Rows from block 4 of the text decoder, named by matrix and row number. Each number is 200 + 40 x the weight over the matrix's rms, rounded and kept within 0 to 999. All counts start at 0.
# k: attention key (decoder.blocks.4.attn.k.weight, 320x320), inputs 214-319
k.49,247,174,172,172,156,200,248,174,212,184,182,141,249,171,295,256,157,198,223,216,197,189,206,245,177,174,161,159,237,215,195,139,245,238,172,209,191,186,244,169,252,208,198,207,244,166,229,253,195,256,207,125,194,147,199,221,231,266,155,222,245,176,226,178,130,251,157,159,203,196,252,191,267,196,232,168,127,200,179,201,170,249,222,168,201,265,147,145,215,209,133,227,286,199,136,153,218,208,179,267,240,218,261,218,246,222
k.50,184,200,167,203,208,261,189,193,208,250,273,160,212,205,192,203,209,250,196,138,261,201,240,151,149,206,167,272,184,206,243,230,96,184,168,182,188,187,245,218,264,196,237,180,224,223,256,136,148,252,212,219,128,157,194,165,183,146,228,144,220,251,206,208,251,160,166,198,164,225,217,149,241,142,232,151,186,241,170,242,217,232,242,289,234,181,266,208,214,226,132,150,242,157,212,216,222,130,169,156,181,212,249,200,183,175
k.51,218,201,152,178,173,232,237,222,164,245,175,181,232,272,224,256,181,211,170,198,204,237,223,161,248,186,238,196,174,216,123,163,140,266,138,209,243,194,245,209,179,163,177,108,232,175,206,154,196,155,210,152,188,160,262,208,157,175,113,161,193,223,207,210,183,224,123,175,278,140,241,248,235,216,175,223,208,212,165,235,204,228,226,151,241,243,211,166,176,238,180,207,223,123,146,263,159,208,247,151,123,154,237,179,155,252
k.52,195,258,225,219,212,202,227,181,233,250,245,261,258,190,149,152,246,182,162,222,201,257,158,231,223,149,293,205,189,178,250,153,154,237,186,197,192,150,159,170,193,231,203,154,252,166,174,172,197,202,176,260,208,231,200,203,258,160,233,238,214,160,228,238,158,188,193,190,239,204,224,166,201,265,202,249,257,169,203,204,237,231,162,151,206,135,179,240,173,223,191,229,223,179,217,160,223,227,240,159,156,214,239,207,238,161
k.53,232,243,225,166,178,246,198,259,259,155,253,240,202,249,186,279,240,203,268,258,228,152,194,138,146,172,136,226,172,183,169,172,265,204,187,263,199,166,170,143,198,187,176,259,208,247,189,206,181,267,185,202,238,255,188,148,158,231,207,180,177,163,237,127,265,207,164,243,148,232,206,188,290,195,203,227,188,194,135,256,237,202,232,254,193,216,200,224,191,194,169,152,189,176,247,249,205,188,165,148,267,161,160,195,174,144
k.54,217,135,139,175,189,199,164,174,117,255,197,245,228,256,307,195,234,179,162,167,223,181,156,213,242,266,134,209,185,174,224,129,168,214,198,273,190,231,167,215,261,187,146,160,191,203,158,201,174,136,181,166,203,170,149,251,172,250,157,155,236,235,164,191,205,207,167,184,215,203,201,239,239,212,142,224,148,234,243,209,235,154,182,158,187,256,152,157,277,173,213,183,199,206,177,179,181,250,154,273,200,146,196,261,173,245
k.55,194,224,220,180,239,170,138,126,233,216,162,201,252,151,232,118,170,256,189,231,230,168,136,184,216,297,186,204,197,238,245,252,204,178,221,209,235,198,176,255,150,182,190,274,231,174,186,244,222,205,109,242,236,185,143,221,227,193,224,274,227,187,106,216,190,279,201,209,176,265,126,222,180,235,197,148,178,154,227,203,153,183,179,180,217,216,232,246,206,152,173,161,192,219,172,134,230,212,241,239,156,255,180,230,263,211
k.56,214,194,188,233,252,238,257,260,245,168,221,170,128,193,236,208,209,177,252,190,115,198,168,215,163,201,134,190,172,141,142,137,171,240,160,224,211,177,259,230,258,218,210,174,192,173,209,214,172,272,274,175,245,168,225,217,228,256,149,195,221,225,240,154,173,229,224,160,163,146,223,229,202,189,165,263,212,181,228,228,237,203,212,199,179,244,217,145,130,199,160,172,274,152,179,242,147,199,145,154,248,167,227,156,129,220
k.57,189,203,239,218,215,230,162,172,221,189,230,270,216,215,218,180,182,266,255,166,205,214,161,185,189,159,136,147,150,236,262,200,262,140,189,177,210,265,177,167,224,182,214,281,118,259,208,251,166,234,168,248,216,166,119,250,271,229,251,182,172,115,128,145,196,204,209,204,157,193,127,158,211,213,133,184,190,223,175,176,171,199,135,216,230,140,218,239,201,166,205,222,115,232,290,172,226,190,165,253,211,169,184,152,172,134
k.58,189,242,137,233,223,242,190,148,225,178,173,178,243,241,272,267,250,204,200,213,262,234,223,178,191,203,152,201,112,222,205,149,206,185,224,184,175,250,196,257,239,187,241,315,144,204,233,240,163,243,133,228,205,198,201,274,195,210,208,240,132,187,123,133,230,201,228,180,156,230,190,140,181,188,118,135,178,261,208,189,194,201,215,227,150,211,180,198,243,155,92,217,151,198,216,135,177,204,143,256,191,186,167,210,217,161
k.59,125,218,191,184,128,220,169,187,147,191,184,210,218,174,277,210,124,282,178,154,182,187,170,216,176,264,175,124,251,253,181,141,258,206,158,232,186,238,179,169,255,241,240,212,213,180,259,273,195,255,134,158,232,136,215,265,241,290,263,266,226,161,125,154,249,150,182,183,165,273,219,227,176,182,165,243,163,276,251,261,186,143,155,155,159,239,216,213,246,147,140,251,224,191,247,144,204,258,215,269,214,110,216,184,210,274
k.60,227,161,181,208,260,249,259,175,210,203,240,149,187,262,198,257,189,172,182,139,139,209,222,179,259,164,213,205,218,183,145,150,111,256,190,184,200,165,236,184,183,207,200,162,251,237,177,236,160,153,169,243,145,229,271,177,168,216,193,219,216,273,276,264,161,195,188,253,257,180,250,221,217,169,248,239,170,157,224,253,254,234,215,163,236,249,211,236,184,219,178,209,236,126,202,229,220,180,255,187,138,198,234,225,198,162
k.61,182,95,177,245,184,223,247,192,269,232,252,176,194,266,190,269,144,168,276,248,124,155,244,181,189,207,233,248,165,229,128,213,154,198,204,257,231,172,173,186,202,202,185,201,266,176,246,218,254,218,196,167,202,251,177,210,137,250,115,220,211,271,272,215,156,173,191,208,195,193,214,277,200,115,230,282,202,189,205,241,206,179,240,158,242,238,131,183,245,249,284,268,285,173,160,248,218,264,158,192,143,202,225,224,178,178
k.62,155,214,155,211,223,224,213,151,219,169,194,141,174,231,202,184,224,214,260,260,218,163,249,238,169,164,161,233,176,197,170,192,200,264,151,185,191,204,195,151,215,136,183,136,268,231,222,157,161,245,200,133,179,233,245,136,231,187,157,201,223,214,238,173,153,226,139,196,231,161,258,227,302,189,238,263,171,219,239,221,161,231,186,233,172,227,212,205,226,165,179,243,201,174,151,190,220,251,248,172,196,198,261,239,128,199
k.63,190,252,281,182,230,198,210,200,178,207,189,155,242,283,154,259,215,172,159,274,171,213,256,247,194,222,169,88,209,165,209,237,226,219,236,275,213,131,221,148,218,169,174,238,209,186,195,266,168,179,149,192,219,258,190,240,223,258,205,275,230,147,116,187,174,274,207,198,256,200,268,240,244,234,249,273,186,120,218,162,141,201,244,186,162,216,114,165,166,184,219,178,149,242,163,129,277,267,224,230,176,196,146,123,187,205
k.64,192,227,143,134,125,160,197,154,235,159,175,299,146,209,141,252,207,185,166,227,198,164,253,242,170,184,213,125,236,231,195,255,226,154,198,168,221,225,206,157,237,236,218,268,221,233,163,214,243,145,231,248,167,188,145,242,158,185,219,241,222,265,181,166,206,207,265,215,233,189,146,253,189,208,196,170,192,155,237,232,144,231,247,185,130,173,147,235,189,262,246,202,224,211,247,228,184,222,122,256,186,209,244,165,167,140
k.65,216,198,233,130,188,156,211,161,250,225,189,271,215,248,217,251,216,175,194,203,264,193,205,161,271,159,205,177,224,295,187,287,201,233,224,252,180,259,155,229,230,224,211,247,136,259,195,221,136,132,167,265,215,89,150,303,161,212,222,256,151,153,128,125,205,210,173,194,211,255,208,205,260,250,242,146,202,238,209,154,133,257,265,288,230,176,248,183,135,266,213,156,200,230,161,251,197,214,170,221,254,168,153,222,172,139
k.66,205,239,141,196,237,248,255,136,257,219,212,125,212,188,175,309,228,183,227,277,154,300,199,180,152,178,186,125,175,150,189,198,194,262,288,281,210,247,196,144,198,212,190,150,223,116,211,170,243,271,239,210,208,200,227,170,177,270,191,126,166,172,256,211,193,259,126,177,233,241,247,242,280,122,170,183,236,94,158,259,237,180,213,155,120,245,249,159,196,225,273,204,219,140,142,203,226,258,223,204,240,155,256,202,245,206
k.67,177,230,224,187,232,181,235,255,156,224,169,165,269,139,159,182,234,248,179,169,201,233,119,237,187,135,244,296,192,232,182,195,233,146,154,242,133,211,249,161,168,267,246,205,237,176,185,227,202,208,237,155,193,226,203,128,173,222,197,181,224,269,169,240,230,145,157,225,222,170,186,209,169,187,212,278,195,210,172,137,231,218,140,247,267,207,219,248,205,212,154,226,257,222,237,158,240,224,265,193,134,253,176,238,243,238
k.68,192,167,182,147,158,213,177,153,191,225,231,209,161,209,200,163,133,156,164,247,268,185,247,240,145,278,124,165,228,250,207,293,168,172,176,164,175,196,167,202,172,199,217,154,171,217,254,156,239,215,201,291,143,181,172,290,197,117,257,191,177,143,150,234,235,170,262,170,174,150,115,185,205,247,249,201,193,176,160,184,225,250,218,196,181,135,140,233,229,247,185,150,171,230,163,206,161,140,149,266,257,263,224,165,158,207
k.69,207,215,174,212,98,229,171,221,221,228,188,286,150,141,156,174,249,272,209,194,237,184,231,216,252,164,177,145,177,253,216,196,195,184,196,133,256,196,174,253,236,169,195,256,157,260,240,221,157,134,197,229,211,211,118,285,161,180,236,210,143,210,231,166,251,224,220,257,198,210,189,197,157,186,174,140,196,229,230,169,200,258,210,220,185,206,194,226,195,238,238,219,199,233,208,216,154,236,219,182,166,237,127,217,186,229
k.70,151,219,228,262,341,194,198,256,149,151,185,76,252,175,192,233,189,158,181,172,167,239,170,167,207,174,197,299,196,187,210,121,153,237,217,209,156,146,273,195,167,233,191,168,203,208,217,253,182,214,263,231,222,194,259,157,250,205,187,183,271,260,207,209,159,204,163,237,248,184,257,200,237,159,180,273,170,107,242,224,223,108,169,137,288,265,187,172,209,138,274,167,205,147,219,175,292,200,263,166,171,277,169,201,238,204
k.71,199,229,167,159,192,212,182,206,164,142,221,270,153,230,147,210,224,128,154,251,241,206,165,190,239,248,225,133,163,234,161,164,206,202,190,214,224,200,227,246,166,196,199,197,158,181,192,190,207,159,212,286,197,175,181,207,242,227,258,178,211,190,157,197,230,178,214,147,188,191,176,198,182,208,249,212,213,125,169,157,178,197,181,261,220,191,178,192,207,184,142,210,189,156,237,147,172,194,175,234,154,226,233,249,159,240
k.72,260,211,148,251,203,209,251,258,231,253,222,111,182,183,171,188,135,218,136,235,229,209,180,131,177,146,167,266,167,158,196,188,165,146,211,195,215,193,193,192,236,197,205,94,226,164,163,148,249,203,134,227,123,191,284,172,181,176,184,123,226,266,177,186,141,280,224,153,245,191,211,241,209,121,187,204,193,191,232,189,225,199,165,182,190,285,189,246,264,288,245,176,200,171,173,212,203,215,213,248,201,290,253,226,222,198
k.73,206,166,233,214,107,151,236,121,259,183,177,217,76,175,157,194,185,166,181,156,289,201,196,219,210,207,156,197,214,168,238,223,177,233,216,196,242,259,158,225,149,180,159,260,126,300,150,166,198,164,131,228,255,157,129,280,133,206,247,223,231,165,141,154,247,246,258,263,174,239,174,209,220,165,153,160,249,167,163,184,222,255,230,274,123,188,217,161,238,257,143,205,153,203,163,183,221,212,178,272,187,168,243,181,134,176
k.74,260,182,243,169,208,198,175,228,186,198,233,258,177,241,150,197,175,224,182,231,223,252,260,252,246,258,157,168,252,222,211,204,186,180,242,158,252,245,197,236,242,167,199,234,167,233,178,229,202,219,173,192,153,227,176,210,144,214,224,197,187,159,226,150,189,192,246,185,254,238,223,189,167,238,227,143,248,144,213,231,187,140,187,213,201,181,156,206,179,243,211,161,240,251,163,239,248,250,197,165,191,194,214,171,157,230
k.75,237,189,156,230,208,235,256,173,165,218,143,165,176,185,152,222,235,181,152,270,155,193,159,174,194,195,198,236,198,175,157,227,179,179,214,167,172,168,223,153,259,195,254,120,224,213,154,189,211,207,206,260,233,208,181,173,188,170,192,124,202,203,186,189,164,200,208,231,185,234,163,256,259,160,203,173,211,157,183,219,260,126,130,170,223,204,256,169,206,246,161,162,191,189,163,137,203,208,169,195,162,232,207,226,245,145
k.76,144,204,237,207,318,249,234,186,190,247,169,128,283,214,223,210,241,167,246,267,138,259,230,228,223,146,242,294,207,221,166,178,127,245,208,207,110,232,271,220,163,238,246,204,244,178,219,280,224,185,249,146,184,256,286,134,215,229,127,133,192,161,171,230,130,236,186,204,230,184,281,210,180,226,190,278,156,153,204,158,199,196,163,115,249,191,165,239,194,217,236,161,270,136,217,231,191,243,231,199,223,261,229,171,226,271
k.77,240,175,162,165,228,252,176,181,203,219,227,166,218,159,211,189,161,241,221,263,169,163,167,177,200,174,286,254,149,201,183,242,273,152,186,206,159,264,213,237,236,161,184,206,165,193,150,208,249,192,147,196,213,282,211,110,206,200,167,179,217,223,258,225,139,230,183,204,161,206,201,171,235,145,113,180,230,222,109,174,199,221,257,199,243,266,153,176,267,231,207,230,139,196,221,236,235,219,181,154,134,184,220,141,159,202
k.78,243,151,224,117,249,255,203,189,230,182,238,188,231,289,174,229,171,187,207,241,168,241,192,150,154,191,154,140,168,138,202,168,278,253,186,240,177,225,229,158,196,200,267,179,263,154,156,179,250,254,278,129,275,204,255,110,244,252,132,209,148,218,218,214,143,236,179,193,148,228,221,205,233,183,201,176,167,246,204,249,209,284,210,161,176,280,145,155,183,160,162,193,270,171,169,211,252,184,158,118,190,186,211,175,200,252
k.79,194,186,174,211,161,201,152,180,126,197,156,130,199,137,224,237,170,209,205,140,173,131,127,221,208,181,174,261,199,230,141,182,176,245,187,197,161,171,280,242,198,241,224,255,231,225,190,189,120,191,190,193,210,254,232,125,232,248,190,174,154,259,207,242,169,154,129,170,155,228,217,159,230,167,171,222,163,182,254,237,180,125,151,175,233,157,229,174,180,181,168,168,183,201,190,177,148,210,239,134,191,168,117,159,217,224
k.80,140,177,239,173,188,208,279,223,225,201,254,178,196,216,211,160,177,221,227,179,148,280,189,223,147,242,213,131,196,169,140,215,256,183,257,229,200,177,196,171,155,206,173,159,194,210,191,180,249,267,177,148,215,217,188,225,236,268,162,266,148,221,192,219,210,175,182,202,152,250,232,135,222,159,219,249,149,109,177,215,146,167,222,114,218,204,189,208,153,222,264,215,214,134,220,198,163,269,161,184,227,246,202,160,181,211
k.81,257,245,230,242,145,244,238,178,162,152,225,222,128,151,216,186,188,211,207,192,181,240,250,170,172,244,239,273,166,156,216,213,236,168,167,164,180,256,234,201,143,184,186,153,146,263,241,175,213,198,168,290,143,171,238,253,193,161,262,153,166,189,183,236,245,192,239,243,213,134,128,198,146,156,192,155,257,208,181,208,162,171,194,234,182,137,174,169,255,199,147,226,149,207,186,222,254,175,158,256,205,253,167,189,159,226
k.82,234,242,183,186,182,159,247,147,235,218,231,245,178,231,170,206,182,209,178,229,265,195,260,232,232,207,143,114,177,210,210,218,178,187,271,244,260,161,118,207,202,198,217,181,213,240,226,195,217,205,168,271,171,191,191,230,195,236,253,209,158,116,212,124,220,272,190,211,251,183,136,234,235,169,154,121,250,208,169,236,154,294,211,244,174,148,163,131,274,247,223,242,227,255,230,158,193,211,178,172,237,200,229,173,213,207
k.83,217,172,205,169,198,169,215,196,200,231,191,192,167,150,158,248,172,153,227,223,179,205,236,197,252,230,165,198,189,258,246,220,208,236,189,211,251,153,170,180,231,205,197,213,227,270,156,159,206,169,235,233,161,184,216,172,155,172,224,175,205,199,148,185,225,188,282,205,215,252,139,204,174,245,165,189,220,193,193,161,198,185,247,218,247,216,222,154,188,197,134,164,213,188,157,185,148,232,153,233,256,175,186,164,237,194
k.84,126,149,174,145,205,289,171,162,167,189,179,146,247,209,281,279,230,197,174,273,109,218,234,192,151,162,154,141,142,145,207,169,252,246,268,223,110,217,164,225,272,159,209,180,155,179,192,232,220,246,244,172,209,264,223,102,207,285,145,181,124,195,186,146,186,264,181,151,206,219,216,165,284,153,225,239,149,229,144,257,163,236,213,219,155,177,211,132,124,139,210,171,216,170,152,215,198,164,196,156,215,85,262,146,218,217
k.85,194,182,195,248,220,159,179,212,163,225,162,125,185,119,139,221,189,136,169,189,238,185,201,210,202,201,235,227,169,171,203,171,173,229,119,178,157,248,248,186,151,236,180,170,218,264,269,235,208,138,221,223,203,244,164,140,240,147,166,196,261,218,202,263,173,187,217,249,237,106,168,244,93,189,260,225,190,156,210,183,195,67,171,177,200,162,197,215,222,201,214,225,149,208,179,178,193,146,207,247,109,263,103,233,200,162
k.86,146,181,178,169,215,151,145,229,220,210,179,196,208,211,229,181,204,168,231,206,184,146,151,195,180,160,154,212,257,162,251,232,213,247,184,149,253,217,193,210,152,200,177,253,168,147,237,190,124,239,182,151,173,210,155,211,150,193,217,168,147,185,157,166,260,163,144,273,178,199,183,166,252,171,185,199,166,203,185,248,241,245,241,227,183,142,152,198,152,177,208,217,207,203,196,256,151,200,205,201,237,248,205,207,181,169
k.87,185,114,186,175,73,144,165,200,222,189,220,259,71,224,249,203,155,180,232,140,302,194,241,213,234,251,153,59,191,190,273,245,194,192,223,217,240,189,181,204,236,196,215,291,155,267,151,242,184,151,235,201,158,122,142,304,112,187,282,231,136,225,230,81,222,154,173,234,217,235,150,218,313,131,181,99,242,288,239,161,173,263,283,255,196,143,163,164,237,173,134,141,229,209,198,217,128,274,202,175,175,158,147,204,133,169
k.88,213,143,214,218,169,163,144,208,206,201,149,232,204,150,155,203,187,226,244,196,239,229,237,232,151,161,178,262,195,203,193,238,155,211,171,141,244,250,250,182,245,204,218,165,187,199,250,157,200,153,211,218,226,150,177,258,213,163,189,173,242,193,154,171,201,212,203,219,231,231,221,160,219,230,246,174,212,206,137,215,199,153,215,226,161,162,211,174,226,234,143,152,174,219,251,147,243,203,172,265,133,220,240,188,240,149
k.89,264,194,180,191,239,196,265,139,268,187,225,168,121,175,194,256,156,209,192,224,229,234,229,197,107,228,239,248,239,213,158,171,145,242,162,148,151,215,166,152,237,137,251,160,173,162,243,163,268,208,179,263,205,264,253,191,165,246,230,85,221,246,178,186,152,199,159,203,216,223,173,140,189,122,195,253,243,109,158,169,183,203,162,239,213,240,175,180,304,278,165,189,159,167,127,178,280,229,250,217,173,324,264,263,252,128
k.90,154,208,213,255,156,221,243,221,144,171,251,145,222,150,187,193,264,228,210,200,187,215,189,160,181,162,233,276,251,237,180,208,170,233,172,186,215,219,173,239,256,244,161,186,237,191,236,219,180,209,207,162,149,248,235,237,151,236,215,229,231,200,236,209,216,221,178,159,246,127,158,158,145,249,164,185,188,202,206,216,192,231,163,255,178,215,177,248,164,195,176,244,190,213,188,142,204,248,232,201,157,240,210,239,229,200
k.91,141,239,178,179,305,224,226,190,166,177,262,120,249,190,156,177,256,161,201,257,87,207,188,186,245,164,222,279,268,230,129,114,206,250,150,271,132,128,252,187,185,176,230,160,264,157,182,215,254,203,195,163,163,284,259,156,249,194,134,166,240,241,175,247,183,248,201,146,222,183,197,245,220,160,182,297,212,175,219,198,210,154,188,139,195,180,183,213,162,136,254,205,284,205,261,267,240,170,249,189,241,169,229,121,258,249
k.92,153,191,184,219,210,241,228,272,239,227,245,173,257,142,191,143,228,228,238,227,131,163,153,155,210,177,234,196,266,185,132,135,169,244,215,240,218,158,206,196,158,249,190,120,277,222,247,186,179,152,171,191,174,238,274,153,147,197,194,179,252,229,251,261,138,226,228,226,248,178,253,253,135,224,236,276,154,174,190,151,234,201,238,131,182,205,233,172,218,170,215,191,196,187,215,263,199,157,248,205,232,249,214,131,215,222
k.93,192,197,227,218,135,155,205,228,209,153,238,308,151,254,228,200,226,256,243,230,245,263,194,203,242,194,173,124,154,251,260,224,195,158,190,140,271,234,228,254,227,233,199,263,173,273,163,141,123,193,259,165,255,177,126,266,228,189,255,231,221,144,193,178,208,155,280,215,190,232,179,249,230,262,214,132,251,280,226,200,229,217,211,195,224,194,150,206,175,213,179,151,131,173,255,247,159,173,176,196,218,168,214,231,179,151
k.94,175,236,228,275,239,182,175,223,112,149,203,134,197,166,225,192,244,196,200,160,184,247,154,214,210,163,287,314,262,226,157,187,230,198,182,174,228,159,289,195,147,269,200,176,203,151,179,190,204,151,261,211,169,233,255,194,202,213,150,214,252,201,264,290,180,205,210,187,204,139,216,184,214,226,189,288,204,157,260,240,201,94,98,204,235,255,196,238,181,122,254,213,246,182,278,253,248,185,146,139,183,259,212,180,234,218
k.95,142,194,200,202,263,158,238,167,165,207,208,198,247,265,253,158,210,231,258,217,190,208,227,177,165,233,151,239,206,185,211,222,174,216,220,256,146,178,242,173,235,193,240,253,223,210,171,214,142,257,200,205,221,176,240,187,202,240,173,194,181,223,250,228,182,209,144,254,145,215,239,150,233,150,200,247,171,158,253,249,226,237,153,159,204,249,169,197,152,128,236,219,234,152,198,201,222,239,248,193,281,173,168,216,206,249
k.96,171,230,190,160,254,235,224,197,176,204,195,160,182,229,238,231,250,199,202,207,127,217,199,180,238,198,224,173,244,203,180,188,170,223,201,188,131,158,195,213,215,179,222,141,156,150,156,194,244,214,257,203,209,178,238,187,173,172,141,171,229,154,196,199,229,249,167,183,205,247,259,197,213,229,190,226,184,184,238,256,228,171,213,160,212,219,210,255,209,183,186,250,178,229,147,204,187,227,184,208,210,223,168,243,155,250
k.97,167,159,226,231,212,209,199,252,135,154,175,225,313,143,261,154,240,157,242,186,102,197,206,240,219,215,255,241,210,205,194,186,211,170,163,192,214,214,293,182,242,278,154,180,216,161,212,195,125,230,265,153,180,245,219,163,192,193,140,259,168,213,153,250,156,137,236,187,215,210,186,198,203,259,259,270,156,143,228,171,234,117,119,209,172,187,181,244,213,181,233,224,220,229,206,196,185,199,243,155,237,166,157,207,244,222
k.98,169,227,138,184,148,163,182,174,223,157,204,222,150,217,209,212,169,218,249,213,258,145,188,237,201,243,195,111,228,232,262,277,278,190,262,203,219,274,220,245,232,231,126,220,191,232,142,199,230,173,190,235,150,152,179,250,153,125,179,270,235,190,217,205,212,255,179,232,183,204,127,251,255,149,242,105,228,253,142,156,154,212,271,225,195,161,207,197,171,251,222,136,151,183,229,204,153,232,146,260,222,253,227,261,117,191
k.99,186,175,183,240,118,167,137,125,231,201,201,280,149,237,181,197,183,263,222,168,280,123,160,188,180,203,204,200,192,213,223,264,230,212,173,174,230,208,115,192,118,204,212,216,158,242,186,149,238,142,152,177,248,167,158,297,199,168,256,177,164,169,221,104,234,209,152,242,248,268,165,251,252,201,147,142,269,236,166,204,130,220,272,258,155,159,259,198,234,257,186,232,171,236,143,197,218,217,206,277,154,154,204,168,207,246
k.100,203,192,135,129,166,196,160,115,225,168,147,217,148,212,146,257,157,235,139,261,270,239,227,159,154,186,195,155,142,227,223,267,212,213,247,152,174,226,120,228,193,174,191,227,158,195,155,160,187,250,160,247,281,161,174,207,166,173,254,182,189,154,177,134,194,159,224,192,151,265,172,241,285,149,180,154,212,219,190,228,240,329,288,274,162,242,167,158,231,248,153,158,135,275,158,163,160,254,189,177,172,166,261,177,130,222
k.101,130,244,196,224,231,199,138,165,141,148,280,162,287,135,187,281,276,174,256,205,110,300,162,244,201,211,153,255,208,175,237,108,128,245,233,231,115,199,245,266,252,264,173,170,231,199,179,228,179,162,247,202,174,233,199,172,171,282,177,237,195,188,179,210,232,176,220,221,240,249,273,149,140,203,224,279,169,232,205,193,262,209,152,195,261,158,168,206,147,96,193,165,223,216,286,217,158,225,142,138,183,146,189,182,218,228
k.102,217,154,202,237,152,213,175,232,234,209,194,287,167,125,123,195,126,223,241,194,232,155,235,204,195,224,223,201,237,181,215,224,168,215,231,114,207,267,200,149,179,161,173,207,132,249,192,216,212,198,172,245,179,130,208,312,247,168,264,233,208,184,211,227,200,187,235,178,245,234,140,195,132,262,173,139,283,193,187,203,174,181,209,213,152,163,145,265,193,244,218,198,111,194,157,219,167,193,160,224,224,274,163,216,177,220
k.103,188,180,193,121,271,185,268,137,184,184,156,168,181,254,163,276,176,236,211,267,209,267,219,154,199,156,189,123,146,138,212,190,186,166,173,259,156,217,141,159,217,202,258,206,198,214,180,257,222,262,237,115,218,184,238,193,200,220,144,237,229,227,249,229,158,226,137,170,199,234,251,239,297,153,229,258,123,144,206,232,208,155,156,178,190,274,213,160,156,208,209,153,245,206,139,214,274,234,170,192,252,173,247,181,213,205
k.104,207,141,174,130,203,226,207,192,257,174,231,294,148,231,173,279,161,187,243,203,188,211,251,189,177,220,148,59,169,179,235,251,258,198,303,234,235,264,185,156,234,228,234,279,189,265,207,170,135,172,222,235,219,164,167,296,113,197,170,234,221,251,256,173,193,151,216,215,162,217,138,202,192,148,191,128,212,158,195,274,194,240,239,235,190,197,189,138,202,238,166,168,179,172,130,234,186,229,196,180,178,132,201,201,204,195
k.105,167,245,219,231,327,234,160,212,224,181,156,164,246,126,206,158,254,128,227,221,127,267,202,181,235,140,256,229,251,147,112,131,175,168,125,222,133,165,232,160,189,229,220,179,260,114,263,213,277,240,184,128,193,270,222,107,247,226,135,199,212,171,200,293,219,243,185,139,151,223,213,154,128,244,168,294,193,179,240,199,278,75,200,130,210,194,175,209,184,101,186,170,177,201,277,273,285,224,208,197,144,171,164,150,207,187
k.106,185,203,223,207,169,195,199,201,148,160,176,139,169,167,219,213,222,177,235,185,215,181,203,132,255,152,232,179,200,179,238,161,203,200,163,174,180,240,185,153,175,178,185,161,164,245,287,159,163,172,201,243,217,212,204,184,205,149,208,184,198,184,189,247,181,263,195,161,232,156,132,169,145,204,194,201,220,244,212,165,160,141,201,194,188,230,203,182,185,189,228,144,230,259,168,192,238,143,198,168,218,264,183,262,214,178
k.107,180,238,206,221,251,247,222,194,139,208,205,127,300,159,198,209,260,203,238,281,64,228,220,219,196,210,258,261,214,214,178,129,109,204,176,254,128,230,201,239,203,291,215,179,239,157,152,242,217,259,241,116,205,295,255,70,156,240,194,193,233,173,266,254,192,265,192,191,166,190,260,202,174,158,211,312,114,170,186,209,160,77,145,110,279,189,248,226,163,165,211,227,287,126,196,244,247,229,222,170,136,192,185,229,221,226
k.108,135,135,233,175,224,195,167,173,166,133,156,201,213,156,232,171,249,162,223,131,184,241,240,209,238,210,236,198,210,214,260,172,188,151,199,176,203,199,227,163,133,234,241,258,142,258,179,162,139,170,188,156,237,192,166,252,239,204,238,254,188,235,222,226,245,136,196,234,239,178,148,254,142,281,213,225,154,179,202,194,174,198,255,230,221,208,154,193,204,161,160,172,159,200,266,261,187,241,164,210,260,125,132,160,162,146
k.109,230,230,161,236,269,269,262,237,149,181,229,99,233,195,171,235,251,155,217,187,128,267,212,212,172,142,221,180,259,207,141,94,181,192,142,289,142,196,251,202,227,267,245,168,235,115,255,282,162,261,247,155,200,198,296,79,207,239,117,232,247,204,287,224,206,267,110,200,201,169,295,257,228,125,183,223,192,159,238,238,201,105,121,142,244,168,193,199,115,125,251,241,252,183,149,241,181,203,207,216,208,155,197,170,235,149
k.110,187,244,229,153,264,271,256,145,148,226,248,165,235,241,211,195,215,204,128,236,130,308,188,254,231,145,206,206,219,150,176,180,184,187,185,267,87,211,224,176,254,194,228,201,229,130,201,283,180,205,255,197,257,272,203,69,258,240,135,206,177,183,218,181,186,191,212,206,164,257,327,184,268,236,237,265,130,170,220,205,246,231,171,137,263,181,215,157,119,169,278,198,208,194,257,221,220,142,171,133,286,154,229,213,255,171
k.111,183,162,238,203,217,184,224,253,233,171,197,175,221,147,162,237,226,202,169,206,268,127,221,150,241,256,246,232,151,153,238,223,237,222,196,161,199,202,231,148,141,159,150,216,216,222,205,206,237,181,214,177,155,203,156,157,166,137,243,247,226,181,140,235,249,220,213,202,227,205,141,228,142,263,207,186,233,206,214,151,203,148,207,191,170,205,192,203,207,225,151,225,248,249,205,203,199,223,184,160,135,264,191,192,209,237
k.112,237,264,168,265,134,172,242,246,248,244,148,153,147,132,193,127,180,243,211,163,277,156,215,240,171,183,205,242,160,170,154,190,157,186,182,101,218,221,187,224,187,224,179,172,245,225,184,228,206,165,143,261,141,158,150,191,187,195,188,176,228,158,209,227,179,218,306,204,213,191,183,221,137,259,177,164,248,170,241,187,201,136,190,201,245,214,170,269,206,177,187,146,217,192,173,181,193,158,186,209,158,278,201,207,246,172
k.113,167,216,152,196,232,238,175,213,243,236,197,227,204,263,252,228,164,164,157,283,124,259,251,154,181,154,218,204,171,192,183,208,136,261,229,291,209,200,172,230,205,134,198,182,236,166,185,190,188,246,252,151,213,232,220,132,146,240,179,186,189,228,240,152,218,215,187,201,172,218,177,235,248,226,189,211,189,218,141,240,217,206,224,180,233,187,182,154,199,231,192,256,199,143,146,249,232,221,169,166,218,239,292,192,198,261
k.114,172,253,228,189,262,254,227,192,148,168,264,155,315,178,243,176,299,156,215,229,132,214,210,163,169,175,213,334,199,152,157,126,120,200,119,259,169,185,198,238,177,213,249,190,205,183,193,236,233,194,286,235,175,233,285,72,183,249,212,188,212,194,249,260,175,161,158,219,165,216,283,186,153,198,248,251,149,144,242,168,193,152,142,218,284,202,260,267,113,93,241,199,229,218,217,207,266,145,199,226,206,219,164,198,298,261